config.toml
model = "GAN"
dataset = "short English words printed on busy colour backdrops"
train_examples = 22605
image_size = 32
horizontal_flip = false
z_dim = 128
loss = "least_squares"
generator_norm = "groupnorm"
generator_activation = "silu"
generator_weight_standardization = false
generator_widths = [32, 32, 64, 128]
generator_blocks_per_level = 1
generator_block = "plain"
generator_attention = false
generator_upsampling = "transposed_conv"
discriminator_arch = "resnet"
discriminator_norm = "batchnorm"
discriminator_activation = "celu"
discriminator_depths = [3, 6, 3]
discriminator_kernel_size = 3
discriminator_stem = "single"
discriminator_avg_pool_shortcut = true
discriminator_widths = [64, 96, 144]
instance_noise = 0.1
consistency_weight = 10
init = "trunc_normal_002"
residual_init = "none"
optimizer = "adamw"
learning_rate = 0.00042
beta1 = 0.5
beta2 = 0.99
eps = 1e-10
max_grad_norm = 0.5
gradient_noise = 0.3
max_steps = 3200
batch_size = 64
epochs = 9.1
lr_schedule = "constant"
warmup_steps = 160
weight_decay = 0.01
Rows from block 6 of the discriminator of a small GAN, named by matrix and row number. Rows with one number belong to one channel. Each number is 128 + 24 x the weight over its row's rms, rounded and kept within 0 to 255. All counts start at 0. Numbers have three digits each.
After each channel's rows are labels from the 100 images, of 14976, where the channel reaches its highest value: "place" is the part of the image that holds the peak. Only what is clearly more common there than usual is listed. The data: short English words printed on busy colour backdrops.
# convs0: first 3x3 conv (discriminator.blocks.6.convs.0.weight, 96x96x3x3, each kernel summed), inputs 0-95
# convs1: second 3x3 conv (discriminator.blocks.6.convs.1.weight, 96x96x3x3, transposed, each kernel summed), outputs 0-95

convs0.5:146135134133117159126118127131145107159117163139150169126088100137104108109135121141151142152165097129123145129111126102105125160077131139135148124145157149147115131150097140148164137136128101121093083132152080106133138143116154202083179130122127119124123104098124157124110101092133152198
convs1.5:098116097108094101097132120100142110142109119095128086109152136159126125131118150114065120149160144073133112122093179088146116115134082111126098131131136133118105139109155097125094144078158129151070126115138097156099118132093111088132116120137121145095118128101115153097117106132155107123
place: centre

convs0.21:109108111141092106123166089194147128154101109125153137112113075149137097152107144136138115111137115169173128125131111143113094104090127078110116108117124148124135141150149163107145092111101173151147149162107118106146143110103164156113102123139135152145171162126127112117156097105126119091
convs1.21:121124121106146140090142155130119158078142118126087152144124130106098150112115181142169106123131136160164135140100139079162096167099154165103133108147101105135082112122171119134157117096162120167175141146153181103159153106146142123133120117127126134100092120118145114128145100134141131143
place: centre; middle right

convs0.18:095124126098109098084108125152134086080151108143115138113138128094168146119172136114127122113118151149167152132140110142138133120130110117162125123095115135115110133120145100098111154103140160182177175118111129191153181133086132117124126132114146171174130151150135134117139108097134120152
convs1.18:149118130117133162167144132139133144110107150158155138134175126148093129104143139105145112148113128144122162141129129137156123155135131104087112128123166189117105124151126122129202119121114124126136171182138160174143137135134088148112142187154133112107134111125156173127111103113097177148
place: middle right

convs0.94:082156121130113102125080081123152121109088148105153113078104120111200138142133201147114158125140117116150154122166159147143113081159117118163110112152170124131113150112132116128120122142124122113122119128141175146157145141108116134106117161126162153132140092167119114106129134127124142105
convs1.94:171129135164125149173126130115139118170122126136134123157157101136129113112160159143162099130097116125147131112100082125147146144142107097168167090153144145107123113125088136122165083137119195149137155155117128142111150130123122117116172132160159096148159125140118150144152148153106174088
place: middle right

convs0.64:140158112120104120120158161124090114121163088144109066137148176125135181166111126100099135083108120133103100115139108178123107154141124176118132135110158149110104101104134134182115122128103154132104121116094176125158137115108130088088104125141133126135092114131149093132140110125117136139
convs1.64:118136144124136148137090112135138156116149133124121143120126123183114143159133139145148117090098093169156174131107152120184135117138150120152115114130139158166105131116155133129140094145086102110142172116149190137101099129147101106145183100158131133177157147123162177140121107138120134125
place: middle right; centre

convs0.27:135159151141134104140161128161148124131121152159162155137159096097132111100132170154074158131117139133137120133156115163140145109100129145136131186147146149152123129132156132133162157101146158154123134144104150136130195146109121164123150159116154151179142124142110175130134110161176131098
convs1.27:155122117111136136098152143104119113138128121184110152168159104130094135123121076134149141137125108153125130160112140082159116121133112082144123125135129111113086126128102090152147084132155116145128108150133103139145135166158100153103150159158102126099137159078072157134141120140070127159
place: middle right

convs0.83:141131129126141134106189145159155147146089111098144164136115182096140126104144111128119116179110118114142135104093141144145118137136108108164136120131162110175105135138141141116156119158134168124094139104168178166141106133171186116131149121134133181142144154143124107104098145139123109153
convs1.83:102132125125121119115144106141121097166156116119108115114155116094116069144127143152151084172129109151167130140108129147139129163140137125091124130165107150090144131125112136094118185121143115121112133161163125107149149136149115114081121106169135118101139097197083134132172126124132164159
place: middle right

convs0.60:143096107131101089161161114137164165165131130144134120102150101127118136118121152132120129134137104170122132110187167117131149139136124158117115135128130165125125084134107111157099175077124147137103093139109138084111121159110122132144108159173128154096127101115118127171122159095105189134
convs1.60:095154173113095143156154132139115135155160128137128150168119133158128125105106148106170133110089137119117129085125149105191159083120104171184140147133108115136127117144113112103145078145121128147148108129136105126090158122143127139162076121130143133146128128171129109121183143126114090134
place: centre

convs0.35:136125086138160158197106128101124135155137137160114109132089152110131116133137148160139120099149105101144107170127102122166117140111110120182121114131128146163126121146143115136144094095112143164161098115117178203114120129113162126110114112160138163151147150165164114143128125136132136159
convs1.35:107144115134131106175109127118145125084120082139124102127191100148146120126156123132146101109118118118168121163077107145140159139172140135087122102105166132151147137088128172129135187160109129118122114111140145153138134139142072101131141104138105113132122123156094117138112102098101089104
place: middle right

convs0.42:131091088170115118110108123147158121117108134151071135150166120157163081148146105087138139117128119141165166090136130130087153118144133126102102136161091138122125115123133114124154155120099166119137113173120079145136130112142122144142129093100137112153109132158103164125152118081140187137
convs1.42:108151117110076120108138123136137149099194120091125138138115116147122139127156127116130089151136139132113113190123143133151083184127154085070135167162127161121117140112135121127122125135144088116125144129135134090114166124107117125134101141129086122119077107092154151118086161121156112135
place: centre